From a checkpoint of a small image classifier.
Training: muon at rate 0.015, held-out accuracy 100%.
Data: trained on pixel-art sprites of 400 made-up characters on tiled backdrops, 9.1 epochs.
Rows from block 13 of a small image classifier, named by matrix and row number. Rows with one number belong to one channel. Each number is 128 + 32 x the weight over its row's rms, rounded and kept within 0 to 255. All counts start at 0. Numbers have three digits each.
After each channel's rows are labels from the 100 images, of 14848, where the channel reaches its highest value: "responds to" is what is common among them. Only what is clearly more common there than usual is listed. The data: pixel-art sprites of 400 made-up characters on tiled backdrops. In brackets: how many of the 100.
# convs1: 3x3 conv, stride 2 (model.blocks.13.convs.1.weight, 384x384x3x3, each kernel summed), inputs 129-171
# convs2: expand pointwise conv (model.blocks.13.convs.2.weight, 1536x384x1x1, transposed), outputs 132-175

convs1.276:117124126139000149145081126112189087038118125081129139101135134117128137102144101174043137142132136104118116088121108143132154172
convs2.276:132146133132134132108130129137131124081100055100115137164105221086131145122110133155129154112099116110153119120194141141226123171149
responds to: green (98)

convs1.61:117105084161074118158147166117112084108134141162104094126078132116074113122114125155133113129130111093155151169103115132167133104
convs2.61:089098137153138137147148159123098161161128133128120146114143195088118074169178113108161134146104126117076112151145155193064142041154
responds to: brown (83)

convs1.162:169107081171143096132141146186118095135152163161114171078156096089156112046137111097093111103107171112082122128086130167111131170
convs2.162:163167093118164139085139177084114137122113175119135133139113084117106186155112168108159139175120165153154149120097114162143125164155
responds to: orange (72)

convs1.164:103120133148072137119126132103155099128139160139098140146123141121092155077125113060122136143150150070139146145095159133154165161
convs2.164:109142150103110133126125210116135098193120127096101148204137111101000146090130134120137076112137122147130149095125123087118125127143
responds to: blue (100)

convs1.247:117093082154054137107120131155165089124090212156101111169112124103105112137189137124055093103097113121145159109160173103176172150
convs2.247:202145152148152126108132239143082180114106130187161075077127241168121144149178122106109018048113122133179119114158169131178163167083
responds to: blue (48); white (27)

convs1.5:122117136025111155140052111154182110146140123137114161174116150116129134085143122163101158094119163086097162118134120183139146138
convs2.5:145112131118132101104123093123133118087120067118130106176096201121153115097120142128123083115096126126132124081204134129255113149160
responds to: green (45)

convs1.286:150112119192071131063144132108118144119129123085118154130136125142139132062148113056112113041097113129065133124155132109136107076
convs2.286:133146098125098154103129124137078148109135111133178137166134080144129119189133121098121101204223120105183129136109129057149084163053
responds to: black (70)

convs1.44:157081164168105109134089163158129099157138127079085144125136111073155165116128128134165121097109110078115180127070221131154111154
convs2.44:151141094153115141129122122135112117114128129130108148000102000170133123137158128198116059120150155189117037124120109116058130129109
responds to: teal (100)

convs1.118:126120098112098182164105160154096122105172121157076132147123145134190100122124160142173085133124140117157104127123131123155164063
convs2.118:084120161119075137180124113134144177135145175114135161113143135172124111157110133152155154181152116121136117109096127009084157117082
responds to: grey (78)

convs1.202:103133097130038148107081122099149132104148107059090139124145160126172100084155123110146042057138116135094103132134154119141155145
convs2.202:144141087123056156153135159108131155170134150097116154144139039112131132202131133136124100187204137133174108122123159164068212149118
responds to: black (59); grey (41)

convs1.316:069111133143137108149143117150196108110120105095069130074155111129152157151143165139162156099146149142163121068113120047141169128
convs2.316:169125134147197102128111109135121111173115152142162113136115206139129127220134108099119176183197142133124160157144147089203105164096
responds to: brown (73)

convs1.50:160116124114000112153101143110114119125136166076087156158135161128121126119139130124105091068136063164045148195131131126148140192
convs2.50:151110128059155173159110104127117130169141096147147117128123161125133145135129161088207136142210143078146116117156120101151147125139
responds to: black (98)

convs1.89:088104149137075140142111132182144122096099113150128207143197140089162149077177126092165160156129144132116163087083148141185165189
convs2.89:121131140109108115143133106144112096097124059115127144106102137099139127124139135123124119123089125139114205121189121142136109134101
responds to: green (100)

convs1.329:121101162143134151120096175106111116133096070044155147076147090087199125173084169200115126095171147110171123039163129094170180114
convs2.329:179102138166171152148130147130096173144130121154150152152125255239132109255121129111147107233156130112143141153095121000093146208037
responds to: grey (100)

convs1.159:091147152107135139097133140066171114118168145150108125152119151097168170138124121158152114156121187077099133190176155122190094144
convs2.159:110133142086132128188134255124146097211127101117109123120116116094010123111127128137132131091149114133139156120130113120123122151118
responds to: blue (100)

convs1.73:141095137106166133181146165123124099137086129110163158124183103104152206090087152143093087175119126136152135128121137148160175128
convs2.73:156097144115134146109131126119144089138105125158140151141110126066136139092136119128115125022083139116116146108173122162186134161196
responds to: green (83)

convs1.248:108076121128080128144113108158153083069141134140089099104161154161084115166145165087136119122123175115122132136069145090141148099
convs2.248:097101118129119135106131117140162062122140117145180131165132149103134117142144129122151178138160137140139086096107122172127068186126
responds to: teal (88)

convs1.143:131126090124126165144158169106133134109145152143105051119127127107033103129153146158221129143147113113159120090143156162147157007
convs2.143:105100133152140065103129148125132145106125141127158104123110244066115092160150136099134125097000139107095122171106124054032106049087
responds to: brown (86)

convs1.249:112143152182098102166111110123097143168092082042136170161130125146094091096127126099116154123149111153085157148108134100125106176
convs2.249:159147144242123135158116145122125178115134128128137158154135118054141139208121131127127137085106139104139117095123155185152255097140
responds to: purple (98)

convs1.190:099162149140118159157111138096168143140149104094064158056071118095080140124123138148039175130147088102165095096175117113141200165
convs2.190:112161175107060122104140113120109114149139055164173194149136044103119137092117124131135098096112137134123137100138140112107185154149
responds to: white (92); lower right (51)

convs1.53:119109097115031171178093135197163129050116116061118169112151112110147138129122150107198172156096160110136123077165149162142124148
convs2.53:126149129111145127152128129116122093094129158120122155108100000172120116000156110106105089000115123133138125143116103165097115132208
responds to: large (67); white (50); pink (34)

convs1.138:131116117194126124196171150146192114152145097140106123131141157182079113113116177063123145159192141052129131183088148100144148137
convs2.138:103151149168126130114132234133149064158123124106110085187090146189020115197108124131130055120133127106119202129111151151147151088096
responds to: blue (99)

convs1.344:145110145151141118152106127161175123152117097114142157170159081082148115093115125088150144100115153114110108078136188129173096144
convs2.344:161088183109137145135123143120077152146114109162092131198128039037136097111079149111147166214108129140126121153114136157082145083120
responds to: yellow (52); red (40)

convs1.191:045127163123128175149177160174142095114104131091111216109127102115126078150123157093224137119164149116137139143129169103198149200
convs2.191:142139158182124108121145084116126129113109147123143158221176135142133133113158127105156228107107120131101072138116114169134072173176
responds to: teal (66); black (33)

convs1.206:166164133151096128130173175103132120126102095039108203151128110089209105175144140136147138079158148123092146119145130146123155193
convs2.206:149125153180105103096125140115094171176123111152141104149076255210154114255134122125140088154169122146158119163120125105115154209080
responds to: teal (95)

convs1.154:128106166155108106147098135185157158114126096066069172147153077106190133183160148107093174157153096110127163138119117152162132152
convs2.154:205110148096129116155122096123133108106133097109160126071122135108132134183082186160131128111157124154126129110129137122145169176123
responds to: yellow (70); brown (30)

convs1.175:114130135142045159155114078161153113090119175124093114148138121081071162163137184089096116153182140149072120113155153091078106191
convs2.175:131160134130124155062138153124159126128164144154102198195141169091101151132140130081125172197131155178114081062097167097072157097074
responds to: black (41); red (28)

convs1.203:117136164104100155145166065132113084154139131054103156177090129149069139077106182119174160125162160133163132124084170105135132097
convs2.203:166153074195133097165123097127122085126119139105168085255210195092124134172119142147124160151096102136116091130116120131134141150122
responds to: teal (37); white (32)

convs1.119:117117119149087157200120137082101152104074208121110124112147169101115084162082166091160164144146125166158145108222134141188103168
convs2.119:050112137199120113127127067134117121162138140149130091123149000159129119082135119083114067078067127130099153081147138229181127150158
responds to: white (71); upper left (51)

convs1.171:093131144125071158171067123151163112070132083120087094116173146120113166097095170100174113105157124128138145157125099080156057075
convs2.171:095105108214122104125145106116121189138136169107126094104190046146134114158118124127129153066133115155151107119069101143120180082127
responds to: black (96)

convs1.263:119075165158109148171125127144136157124124068140099153137155129145135123163169130095166188116113120079117133143081111144141146123
convs2.263:135131137182150136088131140119094079163109103106131105072135159225123145154129107134128121071083129113101233129113132113154160153100
responds to: green (37)

convs1.336:070129092152158117097102151111226101120139127180033144152094074125141109117107106157053164151118120150131142132170160052137155178
convs2.336:109132114103105119129131109132180112106094070132145101143114255122144147090098132218140116113125147196126170072144137174143143124109
responds to: brown (55); red (32)

convs1.197:088105221108045152135097130097146159161088169111086181086127166095178130110142163148042166139170129084133126157143048150189159125
convs2.197:220137065117122125071121142132144122136129115128168105159128169124166127155125120115104167124127122144097131161117130232097158167132
responds to: pink (60); red (26)

convs1.60:119104173124168118140161126191112128079140109072166158120175150122147213140118094086153102145122148137130142130091135144169128155
convs2.60:171096114110131155202121103108106108147138097131096161078100061196144155080105142141125065162131126110123155123131122089153149154147
responds to: grey (70)

convs1.140:049072135151097163105126121146115149104093138083111146141170113118128110113161148135101120114137137157109114146154178125170160192
convs2.140:161128130126137130099131141097127130143121157137139116144128147089128142119057181120171141160140121098147142112121131141125113157124
responds to: yellow (98)

convs1.188:144109115147079182124115129135080145106134091097152107122144118093098150150101143135169137165125150158146072148170131069132124105
convs2.188:108124147151134117042125115136138129124112145126141142165128126045138156086019164157186132076127128118126121150128115155141102160164
responds to: yellow (65)

convs1.156:114155113128098138142091134152177121123172095084135185191122134055138122038149135118109083121109190152108100146128124079158143195
convs2.156:112129141095136118175124122119124124103143049136117136138105163073140140088162116107133120084102099122120121117200127106202103148137
responds to: green (70); black (30)

convs1.110:033130103130094183180176150106113143135111120119092091158144148130056113106177141100087141152147150166117088186152160134136109086
convs2.110:015114159154150137064124097144111168158139132143091106114131169044124111145130087136116126122173135149101064143167119178138173111142
responds to: brown (100)

convs1.349:170162087090101063139139140151151105118143168110147183133135123110198154104176109117167128111086121106121073112105150110172130073
convs2.349:142145108116128136157133152141224116124150115068171084160167075126152118101144124231115100132145136185146129117115135131130138157137
responds to: red (100)

convs1.88:115147138164103148137102169155127120156156127107112129129136174073196121055112143109138108091128140063122148157130162185126148033
convs2.88:135130086098112143066136131120116123146132088120118085149109237152135111115112123107137183137123136097147137211178142131206118146121
responds to: green (99)

convs1.353:104162104209115108145121106158115127080082117094185131099169123098180132157144128104194102094109121074163154129150149118098093078
convs2.353:171072083101141122189114092123119148132113161147067089176125161205136136102156137119123163076096121121116110104154143239230101138170
responds to: brown (89)

convs1.35:090122153105051153168152136117107151126104142100098193168138148192097144071106081136153130081065113162085142085178117131191144106
convs2.35:161133137225121150091116119129137137152118105122127132136132054127133117224136127116112107114115128146169132098152136211215157128146
responds to: purple (71)

convs1.362:116128132163122178158118182100058149135148117054142124191140152130103129092106151160136173126114126134131163082146152105141162156
convs2.362:144142150244141136158135082129210146102135098079161051157138209115120137210123135119119106225185118148164119147133129079159164201078
responds to: purple (41); white (28); red (27)

convs1.230:124142132127123096164144112166144150051098141107167151133134104134153117134204172141158157131131116108122081061134197076158111138
convs2.230:124152153136130114046103100194126134118131108119138145163139055077122130137165120122123132140113168151127136133181133132148158118135
responds to: orange (100)

convs1.237:115169179126157097113141135117124120096108127137113113130155122155117114153151113154018106150158165117140206147150099110112159153
convs2.237:097098142104083092170128097121145076120119104143127208138152083087095087084182106126132103141096129122127176146103148144103108148097
responds to: white (100)

convs1.342:136070085197105157156115147185136125094134125123163050091108122084150162082149145077162162098111145111213171024097103152134116083
convs2.342:145121094132095103111147152111155109106149141108133130115134226203118101232119135146137157108126118117101143152126134102057131148083
responds to: brown (100)

convs1.4:138144083101119141167164165088089129073118175096081147095140165101075122084103113101114143142121100094144178162146157159157158161
convs2.4:094105174202094127074134097126107141161078144140161175134117225210149110151125110130106075183126138118097102106149131133126116035106
responds to: brown (100)

convs1.104:102144096159105116143113106157066119191117149169130148098135117073165100160109107114143143147137145078149136090126071158120145113
convs2.104:124109122085136125118126159131105098201125144156097108146117098145000133149134126089126094134129158141149132140115122143106101159133
responds to: blue (100)

convs1.310:098064164169066152155107124098149133151106131110112172119163170081090110085105182107176176101130160171153160061162176123158106110
convs2.310:110115137157138144134132115137135161150117134108131141122183000092121135048126122124137182000158114097111060137128129152111126087185
responds to: teal (99)

convs1.327:099062135162100065108111160135159134136090073120174175163157140106148121148112150223098163108085123097060151035151158083152091176
convs2.327:133091149121136103121131118119132131102129118143166127123111255184121123219131135131120186255212118127131137104145142000105121114203
responds to: grey (100)

convs1.210:087145143093089187127050140160124124105133097145095154174143107114143094112118117120197135146127123113109148151113130117139095144
convs2.210:114115151162133136120130150116104146132127163121102052099118092095129132155107131142147147085156133135111102134075113114056133140187
responds to: black (90); lower right (54)

convs1.239:075155148108092110166099109170157161028108188164115146196110089104107158091157104084197123166109106125165089184125140066093124150
convs2.239:114138107196167161083120095108112159155118132110134045131161004138113133099135111096119148000150124128124098143144115165171109109204
responds to: grey (89)

convs1.22:143127133174146191208090162108131074114181193094119140119108125099160154148141178126134162113129093101157173086082190120178131064
convs2.22:131157123135188139145118106098153130141118146144133165157171126176143168154152125104088176134147117160125130153223113119255121138103
responds to: green (99)

convs1.319:096084146168072181081118096075148138078121145142148139168122102133126074180104178066153120152117146114104149129200164175136122136
convs2.319:115113122136119122000125110116128109126117144149103112098130063209118163110077165111152122108132097109145136143143134112101139137142
responds to: yellow (100)

convs1.93:146116055096169143149170104161129161104169131099141102086187139136127072135213108114166154125154124116102046133150174094097078144
convs2.93:107129161133116130019128120199158132135137130158111123174125178111156120140098121178109141128128166156136142138177132125158093115127
responds to: orange (100)

convs1.258:144160091138120169177184165118101153152135105231074106142107116106084097156108143075162129108163165107144136136165123151116114093
convs2.258:110135128147103117170130206126135115204113121112141100179143154107042126096088136165113117082128167116118133112143136150160117136120
responds to: blue (100)

convs1.280:102104121130079167135136173186112061216169097096102135140137150074092102187154145110196121143120127146105157177070141106115152081
convs2.280:093143140165159119108128152118119211182139122129116136075117145103091111127115121123125177125101131135138021149114135145126142111168
responds to: blue (59); teal (33)

convs1.166:119171115083071167132142121131119129125141070020146169113138116156128114106172109065163122084120124175101104123112128120157171149
convs2.166:137146096099078166148116137189104113148127113126130167138140156086108149109156126136139129178183118159161143100130120153142148170113
responds to: black (70); orange (29)

convs1.100:117123121186150148155135102175106122092125120097097135165165097157125155133255136116191177135142138092081095126132116117125147156
convs2.100:121156130082144124000102099187127131143134133108148145105151147095128155119129127081113140110116083148151137100132115126132133150129
responds to: orange (100)

convs1.220:143097138138126177160101139170147066177122064103092169084177140096060115074108140137200142138122129123112108120092173117148096113
convs2.220:120103134147130119151128129123124159113122158110103152178171144118129103172122134141129135209086119143136025098110120144042165155126
responds to: teal (88)

convs1.332:076128145150130182152152159121098146153137128145106148143130135109181126102102122096102125132161141114150189138108124138152149129
convs2.332:202129106114128119243133113098136151147135069114101075172122205187155133132134143135147099125122132117129108107173138079138149176087
responds to: yellow (100)

convs1.364:152101154125119153133145113113140145124114120135151187158164127084154082151082145104162144134155157093136164134106131146165096168
convs2.364:128148103081121132088130211132132098175131137121108116053146115118000116080146124127129114102107143148126133124124123160129114142129
responds to: blue (100)

convs1.320:115194151190129102168185177081123112094066144073109146103114123125148119152200107175145164140157127149140127130118131119158109102
convs2.320:145126119106160120201137114111109088127100132129101076114103152100109113169131119102135113143140146145126112090100158047123156145099
responds to: pink (100)

convs1.242:139090122135109149124110126125108129128097080142165155139093106135162129161125115126145127150135160087166099134165135150157122139
convs2.242:171122101111133133053140094109121111145117126121155127124125094103114159118000197157187112105136089104118126112109125138116122133157
responds to: yellow (100)

convs1.307:106117143117093113154129120133141108152080119166122144139152127133142144099166158126115130156152205116163173121174144123137115135
convs2.307:143134117065130117096129120128143124105148073120142108087135200095142148072122135106137133086120126136129165132206134146210127123122
responds to: green (98)

convs1.314:119161117161070166194119175116109135080087089201067098141110108109145104085111163166126175152143112088201160153125124128119127085
convs2.314:167140126159120135146128170141149141129129113140148104168126255111136137189137128143130112226148139133107113123160098033150122202109
responds to: brown (100); lower right (54)

convs1.233:104129095119194137101121144145098092119084213165120164117152092131130086151140130088118160094095138078185170125149138110145131181
convs2.233:164174027118147126116121081150161062135158099088176158103113173194156126151115129104102074154149121086121126121145126104137131162130
responds to: large (69); brown (61); grey (25)

convs1.200:113108151165145164145114105171122106095115086083090152154181126066006174079131115159136144115099141119115121036134139188143133157
convs2.200:135111132241100119099128088130136190124103120139166163069129151090144124182127131085130123137113152110135130110118141148099214082138
responds to: purple (100)

convs1.148:090097145144069162153152144176123162167144130151206131161130103145070112143155122120151151110128175148104129119123126117143098123
convs2.148:131141115101135125109134082096118143116130146147141148153115123077140162145000201110194103103145156110132138108104133139130133128148
responds to: yellow (68); orange (32)

convs1.365:115082139120080075130133127116143085105059141170119153157128103094129125105141125144135127175120159127086131147184071088141114145
convs2.365:163128106104108096118111140127156111088123148148157114154137073165095133236127119159130081179137126147120131089128129147157110212121
responds to: large (91); black (86); lower right (50)

convs1.234:104107078122089170121124117115144109150142139190103105080151166132188158097140140111098128114148137125090126166098174156109110115
convs2.234:139081164095147149104120163135132108150165157129159150167122072042127122085121121141124103124137113115154108176115093145129118127071
responds to: large (72); white (37)

convs1.94:120100103139131086155112136167112093175089082100095198103092128120133106070197109124116132115127128092100128120087128093170141093
convs2.94:151133115104151177120116130138122148127133157120149100036112162093109136077134124156143146088169121062159002132124150137167125174175
responds to: teal (91)

convs1.281:076143077048137120134220147140104133109118140113099160146118144098039130091148190100153193159127112123119171145115144100140130131
convs2.281:101106126148127098094132138115127120125149100122115139124115110113136119060130123123115120117111134133053142112129124166132145111107
responds to: brown (100)

convs1.120:140136096117179200108163163080134137098145139121144051088137177137099120166136148141075161149127104098189158109159113128140133092
convs2.120:129153116108117081107136111133119138121115121127141160157113255113150079202102131160123089177098146102094110176115132135118139104136
responds to: brown (96)

convs1.37:144112079125065138147138123169144172156132074051185177149169148127131155108127184104186119099157107119070118000131098134123096167
convs2.37:100076133124099113124124111121108123108120082116121107138138072047136121213168119120145140240131118088138138073116124000143106090126
responds to: grey (87)

convs1.218:118119084174100120155143170158144148142154113153062159109129103108137086152171197151115181167114081122124104086132138121175132125
convs2.218:156170084124109130184125047152143091126145167172135107121131086091128107106122115162142169144150138146121140135132132209076097158167
responds to: orange (61)

convs1.167:094135135076128193107134130143069117157171133138167124130175100203054216216147106035174156134156142103161063127090096157103144136
convs2.167:100109168141145093000120097186138095126144155160097130137108093060132120109180114126125128086071087110110152145150117146096083079173
responds to: orange (94)

convs1.132:099074156174136137160160151143125142120131134065102151132153132100162147121161173098148136121163170107132166132155142052169086121
convs2.132:135144096143121171157130093134134121185151129105132041104131035108110124133128114118166157110158138113111107155127132195148155145171
responds to: pink (76)

convs1.52:134104120169119164120202100166100122151125139071163154113115123111174139121196112094135124129152106126161076066153128091131160164
convs2.52:134113148095143124047120098187137123110122142138128076117111128103142103111117119144120155151143095134118149139145118127146149158119
responds to: orange (100)

convs1.308:147154124106211154160160113143121136159157063136107161111127118169142129157126113118093098109157185106134117149103123133136140192
convs2.308:079122136159111161126133131146098149095126103146123133119112136156148169106149126076164086151134121125186163071114095123145133233081
responds to: black (71)

convs1.340:165163116137160140170198142173116126104162158124125137145127182123105183147139138100162166146139177130168145113115166117077110112
convs2.340:065153143142095129162120092136118107096119091152127071137124027148149117070083122138132179088120129127141180093157133048153195005153
responds to: white (85)

convs1.153:113117166111122172141142139152078124108119160104127161170100022127133129115202136089160119135136103103142034124138158111142140152
convs2.153:109138152130109121184117119186143144124139143135110119169111147177126101162200065133056113115119141143122139126158128127142133161118
responds to: orange (96)

convs1.189:106147108143092114089124153091125149083115156069147146142125149124179084094104125211155098100133093103087095100120125121119142137
convs2.189:120127099000125170151129088138122104068115134122114166037113071047146146000122129095131177038148125131157129129126103223118080140150
responds to: grey (98)

convs1.13:129101138158172162124141129166141145154137095082096160080111117159151161173113121135124148153141143102159135101097099129143203095
convs2.13:178167094118039141040140118108095141102124107174169163127127160156149116109157111112133129106143119148118166090117168078104178088088
responds to: white (100)

convs1.85:118167145166080203140130157111110101126112095151119144134159128124057105128121188138124137139089143165137155140144126121174101176
convs2.85:158128113255142100099124159124124214100117115116138131111119215093133124218142121123129109148109135142127121164107139161104238162133
responds to: purple (100)

convs1.55:135066162129089202078115124089142109118144153062137120100136094149054076143156116186070133127098147122100152143117131117129149105
convs2.55:090162127194138120111139097135101207157130128136116128255140055070097141137120132149126095151135124137165108107119127127099219098126
responds to: purple (99)

convs1.169:180138134148096151123204152114139122088104131165149169101124119101104149084166210138080119155126189142126112116131166155152143173
convs2.169:150102108172154119163135116113168104089149129155118089176113101220140108045167114140055128000156133179080108145126126180154149078133
responds to: brown (100)

convs1.376:098100157123151205130146149172144136148124129093128147104108065132057126155196114125096137158179168164143128077134154123114156159
convs2.376:159135130111111122004129077106134110092115128095138144181114034084134175104048182153161135086125134124125127129102115168114125130153
responds to: grey (68); yellow (32)

convs1.357:150092129117121146138175111123124113114081138107148140110172145122142124089151148099085134129140171176134103103156117076113149077
convs2.357:133129149143124147068111077103129144178138115151162157147119099017131137112095105170095140226124133100138120109118127172166134133160
responds to: red (40); grey (29); brown (25)

convs1.317:089085102130142184112096142156138102051149068071144140109165137146183153144155151077145188117122123118175171031025120144081158113
convs2.317:177147081152166129148133147125127120106132122108152170172117255183103122193130149116132116217152134086126199142120151108164093192113
responds to: brown (78)

convs1.373:089182116166133133145193132166140154148129194116127139144069072155118121144224139137147101138155144149130065136086138133127131165
convs2.373:087114148163107112114120144171149134121121115109151135066123183133140120146187097086092131136117141160106113106153121102185165126067
responds to: grey (76)

convs1.67:154150114144066141142156111070139113172042089085119183089133120064112138068159121003123114148142112133165164061124129123181111144
convs2.67:171126100170130155104119074130150117136121133081109112096134000052141103085146124156129101017158121131127118147136102177148122158144
responds to: red (50)

convs1.323:155145094146089113086096083222146094141099112068123125183121152125157178150152099126162135061111097148126124070134135165130158148
convs2.323:130124099092068111146134080128209100128124148047160150100151125113141122164139130174114121217137128180136131130132125154084075172128
responds to: white (64); red (32)

convs1.75:107104081116065195166119118098098135088133091155166186103173130111052144153114185125124144142063175143160156086185123145139185121
convs2.75:133192135254140122134142133126129197143112138153144154101111078083137104212102128124103122099126116103143158136113150206115249126102
responds to: purple (100)

convs1.275:135080090086093166099091120162086079123116060148113140101114095086131101073092144120142172150109088116168155133135145086108143134
convs2.275:180092125069122118180122122153114138159156106139116157126131227098130121098077139121162114155119104118164131151148129119144062217074
responds to: orange (82)

convs1.78:139100160144039167162122163182110149087120140178125172135122093156103118113103117107167133112106220097131207155134161137129071169
convs2.78:141143147142121145166134153116126168158168144115132157159113156143120141142042184080167082122112143103121111091114117107113154159177
responds to: yellow (88)

convs1.170:098124126093196140096151132129141127074164137125118155094114122124136177084158115133132160097083153110117136048158117107162168149
convs2.170:160138168115100184043126063136090110209141134183117137116104003051122140109116120141150110078186157108116147130119143130172166173114
responds to: black (53)

convs1.147:110102145149156161186169140116113131051168144122105144141184080079106108095167170105111134116142159109140020114171180076157093160
convs2.147:103093149122142126124117141195104160129144124102114151149140063113130116124165100142104152129116150110117147143118121119123146111093
responds to: orange (100)